Rows from block 5 of the audio encoder of a small contrastive audio-text model, named by matrix and row number. Rows with one number belong to one channel. Each number is 128 + 32 x the weight over its row's rms, rounded and kept within 0 to 255. All counts start at 0. Numbers have three digits each.
After each channel's rows are labels from the 100 clips, of 14976, where the channel reaches its highest value: "strongest on" is what is common among them. Only what is clearly more common there than usual is listed. The data: chords played on synthesised instruments. In brackets: how many of the 100.
# p10: first pointwise conv (encoder.blocks.5.p1.0.weight, 192x192x1x1), inputs 0-191
# p20: second pointwise conv (encoder.blocks.5.p2.0.weight, 192x192x1x1, transposed), outputs 0-191

p10.119:135112157167116094113102130131163072183115187078100142119107110111153054086122120109117102149117131125114078160130073066121121137081149137134140110208111124166140090202135126113149175087163139090160166130173135106100129098119176090176103178108134206155130226108173108080129121172102135109160098130172139174115139086134125080126130112118133076122128118091134139187112133213126160099095071130114173143189159111119087148135137180138113104134121175082115114110115142110128086123110112152097143062086130099088106101058078126115136093143107123146151099148108089138097085138061095100
p20.119:126089138092118036107154127112149139115134142088089167118061129098116087139164156164143116152112051099167104147127130135118122110069193143143123142135140098107167133135129153061106149135110164170114105115133135172145124133121120097141173125105110128173188117181130118114122158134140137092108088133143156087108148083152076102071109104114098127119155114067077074145075129118117092161104121142134130137130172121056168163068191168113142060094157146120181166146078102101128063130144156060169088140177091121096162156101126148096145086160135094168152146077164177061103088061147163120
strongest on: playing: arpeggio down (58); electric piano-like (50)

p10.148:138146160150135098146122124136079112115148163132104088120113123169123096173133132153095142128159147170088139117165120100147146116112086128185128142127160158051111181111079118143110104154137144077078122120126110117045119088114139147078180111146109078184133145130177088128134157107128081107196132099177085130130107135110144130147110126119182077173035094132104144124142114084176141184134076185102125105186083095089086197117159093143130117139164114144142164166087141109113090137199071118088085118181147114085158130193131141115123080118138133114149143151158167202181107115159202115
p20.148:071124153176120104111173111091118113148117096134114127109151132204132091226163124134177129137129170119137097121078182167101111185148100119130133169183131171161092134172125161150168159114099124109093199182064085149107217125109101103105133197126153128127135076118165080097190126152137143156086138079148114115163210142116153085107165165139048089148119132143144104093081107060153152137143133108110132099149136122166134156144161116121139125135147127117102160089091159121170116181088102102119213145118110148154115148183192117168117156113115108150128109112134180141140166142134098120
strongest on: vibraphone-like (38)

p10.184:080135172089074178121114123141102118111147119116133082175060141158129136169126160157134080105120143130156137089120100109100124118044089057116117074149118119096111152119165116064110128141124120126122121161108111138186090094159084109133075146069114072132104076150155114167075147075136148147129116113092101135152150145094064113099154214119141115145132147131135081204093111068153130150113131122209181148133116159137141115153136067140144173124148162043135114140094167121148104084129148136128140153091157115148062170078097164130123157143086092082109082191121183099138098160114084109
p20.184:114074174087132176139104108175128117120070119126112113164117101118165110128105117144135132152073165162150128099151123151104110159097097169087098162122171092096106174124136140160172133121123170161124161190098152106116082111107083157158131033094105111061108071121176108097108152086122095116061135178165117099107190135138162130064075097176086124133147121115083103122096089137117158136114122099109105112169100133110121143115103134114068105128097149118198106099055113127221124126144213096100198136186144140144120143115174103111158127115152104128084121153178181141156135096119180156
strongest on: strummed (79); harpsichord-like (38)

p10.152:180138154152137130129107044165102066092186131158143169141165102221108150111139115122113140079119156090112162153103107109104126103122100131134134079215104204155132100152120140135090079152133104085054158145092142097124152099104170128093074115125159108156137143184118137152128144117137149098217135122123127098141117167162131142167103111129172138117158138135157099159126083157239124158112143099197108122099112165083138142114151105073123125136116099120120104111164126147164114113053103136136108135189065178141118118154124119170066084126107095125183069094146117121091151148165136099
p20.152:133155129131116082133068121133139140087166130073117116126108112112037085092037138139135046105132163129138133173134132122137142150141156130118112155136088076080084137098119103029172130097150096096104142078098214128054135136152089194145160198130135128098147165095098164115110090132123153116104143142161161134157098047158117117066098133108127124158109112180118082158112171108120134161099157075171138167117127144135100128105114120139176104086200109148130118144112148139195145123138055141147110127121135139092138085120093147113141148152144165075131203150135157155105092091146102118
strongest on: arpeggio (100); playing: arpeggio up (72)

p10.135:119155164116141167072077133198181083170129067170135128112121114114126086165076106161117104164120062110154072086121122161139096102134069115071074097151141141107122168140133152092119079115141172167148087122142170170193102138169119067113172115084118177137100132111100093113109135090165132136113116129100128146183144123175139126119125129143170136133179113130147156124041133119117056121135166123088121157142206110073153150095112087107136073148162174128136160132136125125072118091113143226120126107149115088112124106134088128160198093134066174081146134101187095103126141150137119131
p20.135:157141107163150114134103153093087119134119124154097175094132154150085168120142157122124104106076112173107178158102134142112056158113129101127165106162144132102177052035059166111133156137095134119120086120093101136200119125116083126117118159127135118158205108116159105116092140096195124063187142099094122071174178120134115156177126106105114141143091125091131144211144112168099104141133112173086090136155084113151101121134118158132156166138203128148112029149097138122132059152080152138114146041102106098143123141064111148137124160139120104095112163128068131156143116114150128164
strongest on: playing: arpeggio down (52); white noise (27); clipping (27); text has "clipped" (27)

p10.18:128058154089187087126099095161082149102105141109120117135198101131119179088135124170072112146147143137115110176161126097138201148118197111102075123186136060116096048094164141152074174103169134213180122174132174142143150108124111177140064136151121112100052146188096054149100136153122148118128164095105097127163138150104075152046152103074171124151108156146170121128143119081092179103104127156100101144140156135143121150096137134139120109105123145135065151126117157086133135129109163118147156179096125117122126108147120108109125133134133150096070136170140168155135188134110094163
p20.18:087168141156137167098143148126119171125128167160168128101156144122111145131097201169160035114137122084130144152178156100069117095089152130104092130158125122127138180087112129134125175130159170173090203083132119164160109120134157146101114179092133130187120130152131153142142104074209140149092087155117150111120160118126200139135156156099095119107095123206153182144148135158132119143174201102120134150140117149109117064109098138122080119067059155188105156160129122142145120063078117171137098075105118147124177166146158174205128162092087107111125145130163174138137076129102159126
strongest on: reverberation (72); text has "room" (72); text has "reverberant" (72)

p10.82:120117146177187146092107115121064134108137197143167108124146128164106164095163122123117143157138154130134130101125156121077115109152195099097114070156046134138134094177131107100149147173114162114066109187109101119132163142099098205110124083153126193191098127146095051118091133117099133108145122074122096148123125192111131107145155075124125137149110134149116112162158160086119119155152148164168183113128041118125115155110171171148090084086130148078160134169119151064099138121127074150129182104180113080137160068157112093124175093138156159108152140154125175149139116045117178144
p20.82:157153118105157120179149109105098140089150159120112168122116175069054146080124094126099164103150056183150144118105163171130145135139154133089116163132107150124126183158141149119118164033109159113222076158113172055169128152069106098103109138148135083119110144149208115130166207148156121119131133075094133138136099061107105155171140127121105106145138119121078106108133126138145193127094076166081160149173191135151151124157170107081131149086144098131171148156121100119120119150088120130134219118183136139134113118129143080096142138151171157124131086086116164135196132105120123098
strongest on: vibraphone-like (32)

p10.36:123095185169148150128140094082077105106135222165142163080165183071079142137139129133154088163113174102112145119221133098090133124121157119092097067139068132145110128155094178123157146122160123137169118121112170176173104118131094094172116084162166136119136179125153107069167148143173126133119107114146163130111144129137116165105063110203109136168094165117151158123183132174163136120161105052118165168179157098117121135127139131110130155146124143129096085068164162069088156146111143100166201070127144089118125103112134089130141134230158155111125109128160158125132118136151090110
p20.36:158150143104109104115113134143156108192115148125127116085115141158148189096096096135160124134134179156114108093133166119137134097100066087139119093129087163110122112133134142173103125189164113109128115173158158170152159097124100161127124137166168086147143114110116155130059096127159120163148107136085095094130153083178114085154096120047181185122134121166152124132171183095136151145176105139102154054094096113180136113237102170163172102148101128110106127099118217159124112138146168202147134107067101128136182120145169139099114110043120135098128141121153052161099128193128095136
strongest on: reverberation (67); text has "room" (67); text has "reverberant" (67)

p10.95:135132140158112183159166135162108141162135078118151131163085215118130083139125092120116101118200152160059184160168093100159160207097080149125104117135077098097115125089063130145107107175133098120157143122166142111134200102187118082124152067123165148122120089082158136089120138118135207167154110115098135167135148108151166161123178144103087139112123129167120195103092108091194165113139139142171136136135122094174112120178107211145155104076143139074127141095135129166112131143172127123201126118159087173119102187143131157095125094106121132126090140116113105092149107089113156191
p20.95:101162091105058116073151122148115070182137178145145114110143123102106156165144177125111120088093114141142148180103110147187125065137146100136147139153173092082105171064161121168147110135111148134154172170109126095146080151137052150067126172107133161126162124099144140094108124148077149108117089157107154112137114098133161089144180133090114136073108083229151121083203168153124125047146163120112193119141135140187105133150130117101138070079094173100145152133127151113171110120111136193119123125135103105092101138149171141173153129167150137075169106123157163196093103132085099154
strongest on: block (64); clipping (52); text has "clipped" (52)

p10.0:146120076074172098181109170135136134120158119127119100101113139095141108099104151145095161130131118112135135088101126157103168103089113147152099101101145124141117136122118166122132138110107119128186087119110152169173111080136068085091059127146134084116155128104079131070140136176108121136112077140093202128243138117138156121076079121165064125155115133062149162123100166141140176138195128139134148069114168154127112121082079138176112130127137120175118126101074200116146186176207146092088122152173120162126110155138158149157165110112167204084134116137065162113149127118054125147
p20.0:146141147146156073155154153058125103157172080166102111092196097143113063089149132101113080165109089108122129128110131162132126178169093083119045106113072167139159181095154046107133146157133130111136142153166162117141106108151155081102115120101157129154137110093164075125112086147238180115112184113174159156078163090102118138102200114122124085122102130132093165160062129142113111152116084121123128128150064130137157118112105108161107069144082180120167121044123097124127160151153105180115154093098137108140089116146088104108144142146104098115111154139167089177165103135119138164
strongest on: vibraphone-like (28)

p10.15:069090112113093139143169101117170072228146097112109102153167081133138143090113108086109152119142121064129111164147120141073049103145115175089086123158162128108113106121120114125126129077100117143139113087105164132131139142138105099087126119184139083132112184147098089124071196128109061062117107139105131124105124121127082163093152130157159119145127141126240073131128172130148107115139143125139130141136127146126132153194108052146153096128108120171177158130166163182153106125163132078152113161131088113149173104113073170142107162118104108091157124118124035117198091101105140179
p20.15:159076115147154170148074124119171123119145160125149169144074210151080127091125212109172152148099165108136130097100131066143141167166124105111148129161169120085150127114069117120132127135129137130115163135082178140114151163090127086153181117094165102071160140108137146101065091156129194170105103139106171133131122184097126093140145122146106124102087176143113152197162116152179128121144170202185124212170127119121124158150136145126123165151134150169128137136171121135078083100134145150165128094170165158171099061125126095158147088097086181137051160105110091091130072113144161151
strongest on: block (88); horn-like (30)

p10.34:108114074105147083069087163087108152182133062115117101134153103163098204175136103107167137124135104123157132107073123134156122122111112137157155093146096186128111141131145063132173115050109170119139162102100143149141165165127130096157121122123114139081165096092125159181140148095106140141190150106074102127207104133162159090126127126075102090090108144136189120184124122103115144141101135149150055098117146139088115144117107158101156138139097139075045069099143195142175142096154168143174152144117194117120077130115077117118116153124131146114151150131184110119093104028135185109
p20.34:130159151164098121105089126177098132155198116096060100120083130087075086131146111180121148133121110109148153129164078162145163136143137137114141069171133078174099140141156141121173095115174083085099124130118115109172108146159114083117154093134134056102087178118123143143161131107170001121066130135072089096139169127113069122175122051119095143088105177133106113138146156119115139164097167100179122137134125161100167121124085211114100154182151102138144106160125110155139095082096149174106140135134099125102186165198117112164146127164143156087138097135107125098140163114174174132
strongest on: marimba-like (29)

p10.158:115068193170067133145181180155116124111194073099154150105170109085130173117145118140121102131147136108096141150128139135144066117114123065161114098186143100036124112097097093113093130169112102131173100159088111145026176078122138145114129145152112102114155151147174164119132145116113130100107151071163118157152124104121152154203149127124093144144080136118079087106097109152102108144136116142116081120139167126110101144128087136113105119107079124123133146140062217130130155159102117134243105064141146133119056119171118139129119149125139138109113211113101179116145158128166104141
p20.158:137127082118147125133107098064121141129153152152137140112055125158132085184120170116149202127143110099180125122163143083152099129098154115150130152174076157083143089109119199132137106111107181098212156096149095167139100191104139143125129115122200142137132123158148118107140131115101139113131145143098106167130112185076084160161134094108149121116069167158122120168149166036144156145132139189118128160130113115127098169143130148103141108140146089103084104126104112118157186101164114137129084112059161140079169138061175121210174128147209144094129131135110222082121096144134098096
strongest on: block (52)

p10.43:133072153131108217141191091106085093077121181152139084126137159084056172126104111110160141193101114149072126136080172092077191159150145129164141100122156118127149095113156179154179121144135152109137143142139150071108142126086106060153074084171139129099128116111147102150123115150179100155158149117116130112166171151122054094161161075104099117158092112094173118070126179132169101129170124080097114106143135077128060156069137128119135148097132147095114086131138073094146155111134104119124193161098106103144157095157109087144141160160182117164151125079124134123087126117129115210
p20.43:134163116117159095181172151158094145102181109124077096123126091186155186124152150124177122115115141130149140118154167083138107088132112053078098108126124079130099188133089178058057036118152105146074118177139143145098098121112171186120136098126084121105121125089149129090176146109149114174127164093112153076129149164142135090157110094108131176111125131166120111183094135180173114109108111146103147072162115121107135150173080107142113157136155172150083149122155202104122141136093119188062186098139165097162102158085090134134174129187080145158126131129088122147123082111124176092
strongest on: marimba-like (52); vibraphone-like (26)

p10.31:191177162123088167105141077118151119136132124081075167137089137096103159107154131093136150194124097132136137096090178160104078169083137101109102117164120076111063115056098116125048087128100106152129104122167056093077150198100172140080127171139118148123136083087114136091150169135070113122082103090180113133099131145092111101168075072036096140115124125117077077094147136159089163128106161156089085127140083110091132138104098108141110130127138154127176136130111108140164129120125086117142119078192172156170106145150099122124144163129090138160091139107155132151101141094155190081
p20.31:162134117118066141113099141029107102120056052123098165141183102109128174118119153129091081140147113083130085151071075160129126089156087134156129080164104142099092111087175103105167101090104159147169164115153143091109155150147118130182175135140116151081130106142100160131170065130112124100138074135131092131124134133139135107120169140072114141104137046095145163116133103157104051119177072116109129148154106167106163117118099090163147164061177078136149115133139166127099099200086123105150149158088181124064141111112099145148100137139116097149151095140137122101143161148118025129
strongest on: playing: arpeggio down (67); root: E (26)

p10.173:149142201025095156163103080083109092121126073105109089091141144091110143131097122162074161080168101131125104125150057101067078160109069042168142139091095106089143127135131125090152160119127135107168116102132143060095141101081115135086201129197152138128100155068102086154083109182160145158114116150099074125167165106159108133109100096109107118079095182147111131116172141145151103083092132119055143193151115088092131072146138114127109121101158125153194120164101139110114102128119129132120120086139106125129136178138113121104180146132126177174136167119089098131129146121095157112
p20.173:163135143098093163123105189142186172145097139144118106165205144189144129133158160172152123116135129115075140104146122122106147156132090119116100139126086164112176181134158125099104080103147141090153166170152134088175180121091168127130115074152123127125141103137107126182115107083158137162105080114098118080149100137081147185168126124073111199138167094095071095119151139165151192155159164177160081113170134137144119129118188112110098124096143160128158144147122145140135122077044166146128135170148226056107136102097127179082135186106175143193122098129140144152093105190122136108
strongest on: reverberation (62); text has "room" (62); text has "reverberant" (62)

p10.70:154133117124051143150092077090137124168153141135096163102151138140097143136108176171096189132129146160172148145129188136138138120139151102134120090119149129117141152145184144091116116132156069192116141199135139110156119092155139140066118134077106075129163155118087067156081141118114122143136093165112125058130143126175136139139166096095174072143143110181104150169140093174116075146181136060158133118230124121157115152115182128154122113164136170110142101138141145129156143140154138105136178121133136115131070081119178095123088091156120135146195129159201183175180061194093170134
p20.70:106134111148094146083190202127097085128120141095154146138140157096128054151130118135170110164138076103136106114099094109136121052181063178145102173165158122138126128133139111168142192151113155141138155138174111073163115080092184221096132165102090121149161177079137143150080086193175145116151086099070127179145150127169105115117108172098104108154124111178093126073084129115149142129062149132150120125107123099138175128117066096126180142153108112103162143140124163128110145135118177146189105188105078157150158172121152151145145085117131108145177122164074180122160163145101130105
strongest on: strummed (77); string section-like (26)

p10.160:128179205191120125122146159119188125102109107101102142122115136128146137176167134081060100127144135136114114106111170110171174105116075111104101151114147148149169069171072125126092128175116142154092092122101108077117079146062180134164085139129174116135162116136097138079116118144133088173101076081160166119122111165118107081120109159111127138104086146171153106128126129122133092140110050124087089130123104106189136183126116154144107119113145110178098138086207098156094089123123203076174079124099097167107103081204135149187093134120111091119065075138144119175086108111125108178
p20.160:048135155154089124133201113130162153138138101122099082108129114040199109147125159106144175135130159114098126122175085066094102078128110104105127091196167102158139119084087113205097139140103125125111090112182122118144151149128158165145125155106114126100165105119138100135149136163114096106189143164140197149086127096130124162117061110166146159199118118145080139074129214156143138083074127146116159156146175137139137085117082165122131205087086134124089077103147071139104164129129159121159094114117113114141075084142161114140134137163080149102074159135099120103081105141163174130
strongest on: block (61); horn-like (33); instrument: clarinet-like (27)

p10.178:090104184115156076146147146142144130140192145115105101186131124125100069076096080116110207174149114122147093129119129147086117121157150152115126135157081130177134136081119114133120175118080116156153152131140166164142142154140078131125093113168090157077112073146133144113139152194128134108058096123144136118133157118117202122122202134150128137085139129137112127147149152102122178145139142086091162104118146146158132115142147108095126108096095123130048166113104116184118082162140161170102130198104126143079162070151103153144162204255112091101156167078087156128120077180090129106
p20.178:173107092129122156066130125142139145188100148097145098158109143136144126062132124087194106108114065126124135174107131113126165106112224091092042141126100092086151054169076076139161141093134068084128164134099070114176108127140137137101188105095139158118108121111130119112095212116090080128121105123087095121118111136197121158176133161122177111089109137127121183109154125101170125156152100130114154126090161147118096075098115085090183136172161201097153122158140131102144148124139136190105136139114149154140134129104072092126202169087132159124145135178062091135123120155141112118
strongest on: reverberation (68); text has "room" (68); text has "reverberant" (68); the note A (65)

p10.62:117094102113167119132096100126043068145117181125131113081137111096108134124093075125096185101154128133126117084197132084089089151112203115133135104095168066074135050111124105149127190129161143077142126083105088102160124133116122154108055109139136177137155135106148104100070120106107203104097076104090161147118114149069177142133163100112101121084145161165107115103165116139149151156117194140168116122145110149117112160204138164142152137094146187112127158130112205143164129140147170089113150145106130173155093163114137111202137115112127131128119065083127156145107156146211113114
p20.62:156146129115129169133153148146104114181081155129158108107111137106149149193188126135142100155131138074112092195159127156124122082192125127201116202139151085145086102153076152146174130096098155133150158120126138119152093186087141091130113133147155142123129141108152180113112070118159118087162169166146123077107132170171087108118123114220119113152071126102142099138107147100175138101112053092159068080137112168149153147131177108176110132124090085155132097163169076161140098133126213139101154139131099106126120029126081126154113130150089130180128132159185114098145189118118097170
strongest on: strummed (54)

p10.41:174103162120116117131129149197082128136152143156095106105145061195168130108176150131101152115120124122040200123116108125143144154080116134082103115073079142133127131189155147074042092093155128113102114120140112166119122125184140098184147092155163102164147128133138074109098136093094152134082099114130146111116105123168108050118214103104082146182103105118101094147111120122155133108136097137089132096078174166081138098137148132131144136177138200133132058148154111162124189151154113075117086137184152157112155137120163113147079106085107126081084100136166082140094171129082093147
p20.41:126133087158080165097109086131121129137152141117161120126128099066171109111179152135115171136102116117135067176140079144164106066137165091173105129086177092095168140102209184129140115094083100143100163163112070156174169117133126090156147076078150176127083129113188116095161162153201123128123149155134088116143159144106070186112163133154129041076102162049138110138144179124129118157103133114161122095125167085150170120148100091068134159170172169107101142089107102067146103148118167133137117152141105180080147146086192160097100158163149143128139102134107140152139163141146112130
strongest on: arpeggio (97)

p10.127:078155159174186119140108105105106145084136097131135094144128153116112148135074141097137173151097092187086158187126081124084136121120145124169115143137083105097133143092195095098101129155111160062141084074194133127088138187092136150110179086147086121098142100130090135108143111157104133144154073183084130168125123137140146077176183168086106082156145098138154097112127077117117085134127122124174161154148085103101097125121199113134118114095110173121219158041136128082105125131147125117145104146160120128108148127113095070224090131124139173135105079109101130053128152125183143130
p20.127:136124101120114063115096144122152119136135103140111146158098200147137082095123110129111144185127101133155128118159122097213126133127101091070174052161143135128117148060150112138135132122094197088128146117083139037112133154091130109136091173109083143118127129164125201110137128084134162106156144154124157078142107094120114150075110117145128079108142079172133106159122107111135127122127085179170185124137147255134134091170077086129199139162150116127134148130149138101153130106078096066157168151121108206100135119151161134149132147096188148132109138087097132157136165162063174139
strongest on: reverberation (75); text has "room" (75); text has "reverberant" (75); block (57)

p10.188:183164126178185119112162136126094133134142157146143160114118136177063143147075163130085102105093122108092122079097127126064131118115088107186086123170137094153126127156161163126144115070086159089172085098153167077073138151142119110090094121134116118146172090101095057171127102112134157088155128114168094187116128075095134179198168105033091169077109069117097114148146177097167098079089136143108141122118102150157101156133126179081107123174116138128129123147071130120101123133115121078125158135139152181133065151138122084149132125131193177102110151112152107166144167061120129171
p20.188:208152114123138088110080164141143117107150102148059097084101134081151149083116156123138125174139138090129114112102153114135097103119058126070114164121154142202151079122153104154093163133116139144176143112158112096130118151149099112110150150177103092175100102105126158155091125138165203199158070094080155113093095119158089079110087172175157115155090125125154115084073148126112131119161132156130152216165104144121136143104149116075126170167144065156102145179122093071090139159058170158160151108121106122089115100083131198152116165100104159119117139145123115062097061121138165129
strongest on: marimba-like (47)

p10.104:126105110120146150144126173129131133145156127073142096193064118166186143078124148055138063151147093124136130064121119135166152115116144087138118099163123177129054131140087124172102118112157086097159125219166121141069156177095134182092110184081119143149129140096157112071144123161120068086117138121136162145154099077115144125191080157167095095045129153110123137163164128092170090129134145126169086104093157138152209131157087138132137119125109122163134076140131161144124136127110097042122102124134108110090081085128140150169126140165177169176065127102099090137160153104148139118
p20.104:118100121154100103151120088083133146063106103136117118076181114058110128119119112129117087146084125112124095089068105130117133103107116151018112129164149114188181152085105112161113116106124124171135086089140150081103149145149173171119135107162108092100143168070150165115149151101116184116106138144167166140209103146124122124173096104130104138125092142142137145162121145137131169141101181124112151131135151118108069129140080104150136103123114110091214138175162097113188082134136132061119090167189141158097182194062178129160091117132104098103099122130109192101168094139141216126
strongest on: block (56); square lead (36)

p10.117:117208090155206121149090077094166133142130136142111162163123184103086139127186131103116129092170158118037098091179082152118083107067184141153110120202077081159131120083133141094122136166077110110074191133137126107091102097127150124157151120136131090153118189096134083088121094142119127164159117123147153154088090122134095161103149151121189109140156148115079122130187085095148131157124116124101178109129163134087171156186187095081123127131109183117118118174089096094097069115116116131129099143073119149103085074150153143164121142062109104124138149177102136097124091168143117129
p20.117:156156136117148154136162138197082173190160118109123050157163101091114104149101146144158110092092125116117180147135096064109137114109118114120116090094119163149120114106095143132083086153064134101085169081159105112095125124194167138121106024109111134148094119145123142119140135078163164208142148135132143150126118121147154129076146157094150148170133106121112112113166047105122102133172079133148164151090050138221134168197149111109138121134124096178182121142136109146176183112093130159103079178129190081100133112090145141098082118162110158120112104100125089121093089143131113075
strongest on: vibraphone-like (38); organ-like (26)

p10.144:203149145134139111103091112127186085104114136125178087068114099128100126128156138119130098112118165107146101085066153118122089153087121085137118135140169096105191109107150115148143079079201100114096112124181074100120160111127137140131148150126154108132189113114140206105109126112135118070115126133164065157113123133105141087156187107143117173104145149122108119175172153120213097098149194075129098146121102089129127101091120093132088099104080108170087086088102106180178173078168126102201124137117123114126156086101129148170131082174158090086178156122168133148065117124092102062
p20.144:202130114091055158086108164042116119175172121149147149082133136098110097213153129114141138114083124196123138090096145138116073192116156148135074132176166117141083107171113034109149136139148147134109088074130111108160083168151193166141149122117160170107157106141165187084135153151117134151148134089085145172130112111125105174065100124066086086108189066164122111034127125158122113095170176121127133139168154065146144099114109103145142090121102146117104098165078085133151104125143155118133108130118112151105117123082123116093132134151140130129147153129136150127055129115115094154
strongest on: arpeggio (96); playing: arpeggio down (58); harpsichord-like (29)

p10.122:077160124166133157189125076155117142072152145120112100104093159096178160150136082126110150164156167112131124159097118131106115125117181119105107156100113109132034084117129166122161100161123104189195116154143105110067157159114078070178130101150068164144127174150079124117084136176124114102111163125150113096140173077103122107106149102024100160154179132171115108094111167116112088117134133108164071129174099118115152162051124057169124133129083081067090111132136107117154116157107157104152133156156151181100125134133102145209089124130142191162108116145121100094095143167120149147
p20.122:149166106079144114175148075155093110202109096179102176092126119130182122067186151138121122115174178165113120153105119083141115096162075098128086096094122114157185125107155109120151095140092049152109179096094153103114146084089164173156084135098166107121122122152114196160183131082092097135109149120157161178081105090125117141095101133146119096147111138152173117139082145164100172095095105132095152092089097094153177152158125136106094069196202132101139121095097161130153107126118173154160117110127067120129083109077179203101127147162180132144106133137135088104148127092127148091
strongest on: marimba-like (26)

p10.66:142171145152107137177148133124129140122121188109122170244141109139130107066113157134076064158133128121150126112159158132125174173095054099153109136118115111181101126083175180090137107129067105123176131138123158154076106128089160091140140100132096194145099136178110047093102087104159109115133135153159139115180129095149137129129144140108087076088136126124155100118150144177187140192148124136132110136118159067123165118127121125181169166088142175132175075162149144169117096107173131092129106118137097126101109149158074117108184130094130096119030172109175108154129121127053159126
p20.66:113146130197113133093116126141078125095142149158126139087123131101192138109106122087150170146125109129131175109072116114162110087054184120110099139128106055091079158179155171171073090105129111069047162139124073132133136134111112222117122103122115144125129162120098164117131136077121116079104131168100142209126124135146115155186099138126104142129141106103048093137108146181121132116168146101136130135118110110113058130111123117130189108113114122089154113164157050098221102101119105076102143186169171088107147149116095130177116117114102141143100105153124200072134117122140151173
strongest on: block (52); harpsichord-like (25)

p10.9:143069133132112135111144138100134168168119101153236075101148176139175128118158151130123094135132111118107176061146090056139216130139070095088123123127070118208102095111107142124106153121132079090086064127099108093095110098169068081121155142167142088108119106149126111159138137127160149131162133117090101126144143126123090105149135084134146127142115143155125178122106174071116138155109143118147165150097136109076076166177080168137105105123145154178146084147159119105172152118144104168142120108144119122104195158214112175103170156128179184133107137188121160100136123156190074109
p20.9:114102145064090136119080149152179117173142135127178094164109133207091133199095135167103075149112061129073112125130141127163124144179156123126190137144088150161136078187205101101138081155153128101111108078083101075084163095110146107113086155106126091133095136158111109136097112150151126107148166171197201143119124188129117147103119153160077166143117127148131129157134124165164135196099143116172138094119135151160123089142136190130124160080117186132128118111074194177160111151177142144180099174128163077119125083077173133078141110113150110091178118114118141125145139128138153087
strongest on: arpeggio (91); playing: arpeggio down (60); vibraphone-like (29)

p10.83:087108141138057131121144133138066240100139234123162044119116095116170132093118051110119095092093157105128094121085108120095170090144154150109133055145127119131096123103072206104150162062122159141149125107134137088108153123105156118103112167136167097085142160114168103151152128107108148141133105118122103115106135151143098096086132112108140122111146166189143092150183150145120139142203140187099120135138085128140121086119110121140097175086145165071113150134112142133170192169122138089173198134159139102139099144174138065134174147107112122090120136176144132107093101149172094111
p20.83:111125151147149053102072195111121151126134125073186114122147102148085146106173121131120178187153134150166099159123115155135142145015140149111126077068123136139179129121140111160168118151116159099143127100102147181103133083175153134188091110103119096159135121110074038091152134130183112097193114144191131120156129119109183125107101082115171094121175104146130124124080067168073138133109158154127074150100048114141120090119133165117096134112120135114154179111096105121147116136150089119106113111168118121082160128158186178156094149105112079160112184119133085151074146072132120131
strongest on: marimba-like (33); vibraphone-like (29)

p10.77:139094123080136086129129200102139141095140108167134139113126137159153135097158115096128131113150137123089152125171080140100107154146128092136142158134122122118085089149045116164161093097096140132119130088149134136116163178130131128165075127119162093105101209193103064111126163135117115132125147018154166185187117119084158148155158176176079101113155218097168163080108121111162143056116090143142082108126148119108154096198077101145152102103124152118142107136153193157131105144123076156171071135129103109118121149119106097193111111141129120151198199131150110106106170106160175135
p20.77:106140184168057081115101137180076067149082146110097100100113130114144163105102134178124042139104112109058102146092076111123126086146139122097068197152105062092134112100135129117096082115139101168097110103117114161186155134158139117127113131118123133111114071104123186140104060110179148127161144114121140177199061108127144128144134117132148148069122099123082085118115135159093133111101087149115166119112081138087134157112148196101105099121090163087165109159118085112113088103203072073163106146089113101081118088090116130225119145140143142141082128095128114119117147116092128132
strongest on: vibraphone-like (32); clipping (29); text has "clipped" (29)

p10.115:117044168194142127124129118148175128116130132090118091112078185188105090141092148145109188094157114094095186127144119103096067107099081118131141140158093107102147122130162153106163071101137109138125145170255169146083094165146123103122094141134120089087074091146163117192129100136126062151150141109140177108088113095114072140142131092088128173068146135091165076172154152127153110141104099087167151133092138103172143134100156120153118159131090107091126157137162103099134110096101140130094159156108121147156131092126080159089167129127163167090139136075114158119194150115086153077
p20.115:100092090118107115103136122222102140104108132091117102119103122158174163124141125111080119084166076131185111123154129148171058082130140127109131187165099117128130091105127142100159076075134089074144119112131129141149127155106192122120097121129118110128115091125129168146145141163114123186081114129092102110075143172169124083152212136161141110103161126082155173091150091172099169137162149114176163139148131128095132117210128040125084163136095164134137069183060114139161158152105115121151124122115187155100159137147096199122154165104132127087117227126116105174083156096095120137
strongest on: vibraphone-like (37); marimba-like (27)

p10.165:088050176143059144076076154095097126133131141122106153107116175102160118132103136133176105139159163110147152112185107100129115159111102144161113094092167156032138098172133079083160118132147151120117072152106132139098102154164112119174170134139136113094099146099128084142156179113087167144077157128112232149149190086175177141222160162087090126117093105132218113099114143150070103134082145137126154119163112034158129133101068089136154117168129147102190157134146146138122101103120121093148101116104159123098146114167126137125143130113142121144107130169104117153143165121156159091
p20.165:122206132130086163118163108110158095137133156202167188099154177110105135102144072113116114185085116116097127126156140147134159119160102110148177055135145132211169154183172092151070142130105134126139112123150151144154173141123069056088191146149147131122135121071128103139136191155114147174124158128094112133119153118093145090162145193166141180127180142160140140130149127102155139162114169163143133085115115166089086132144167158071141172127128161083100165122135120062122107147164086141149132078141093149140015135162138108126190106138105139190111107094131082136168116150100144160
strongest on: block (85); plucked string-like (32); text has "clipped" (27)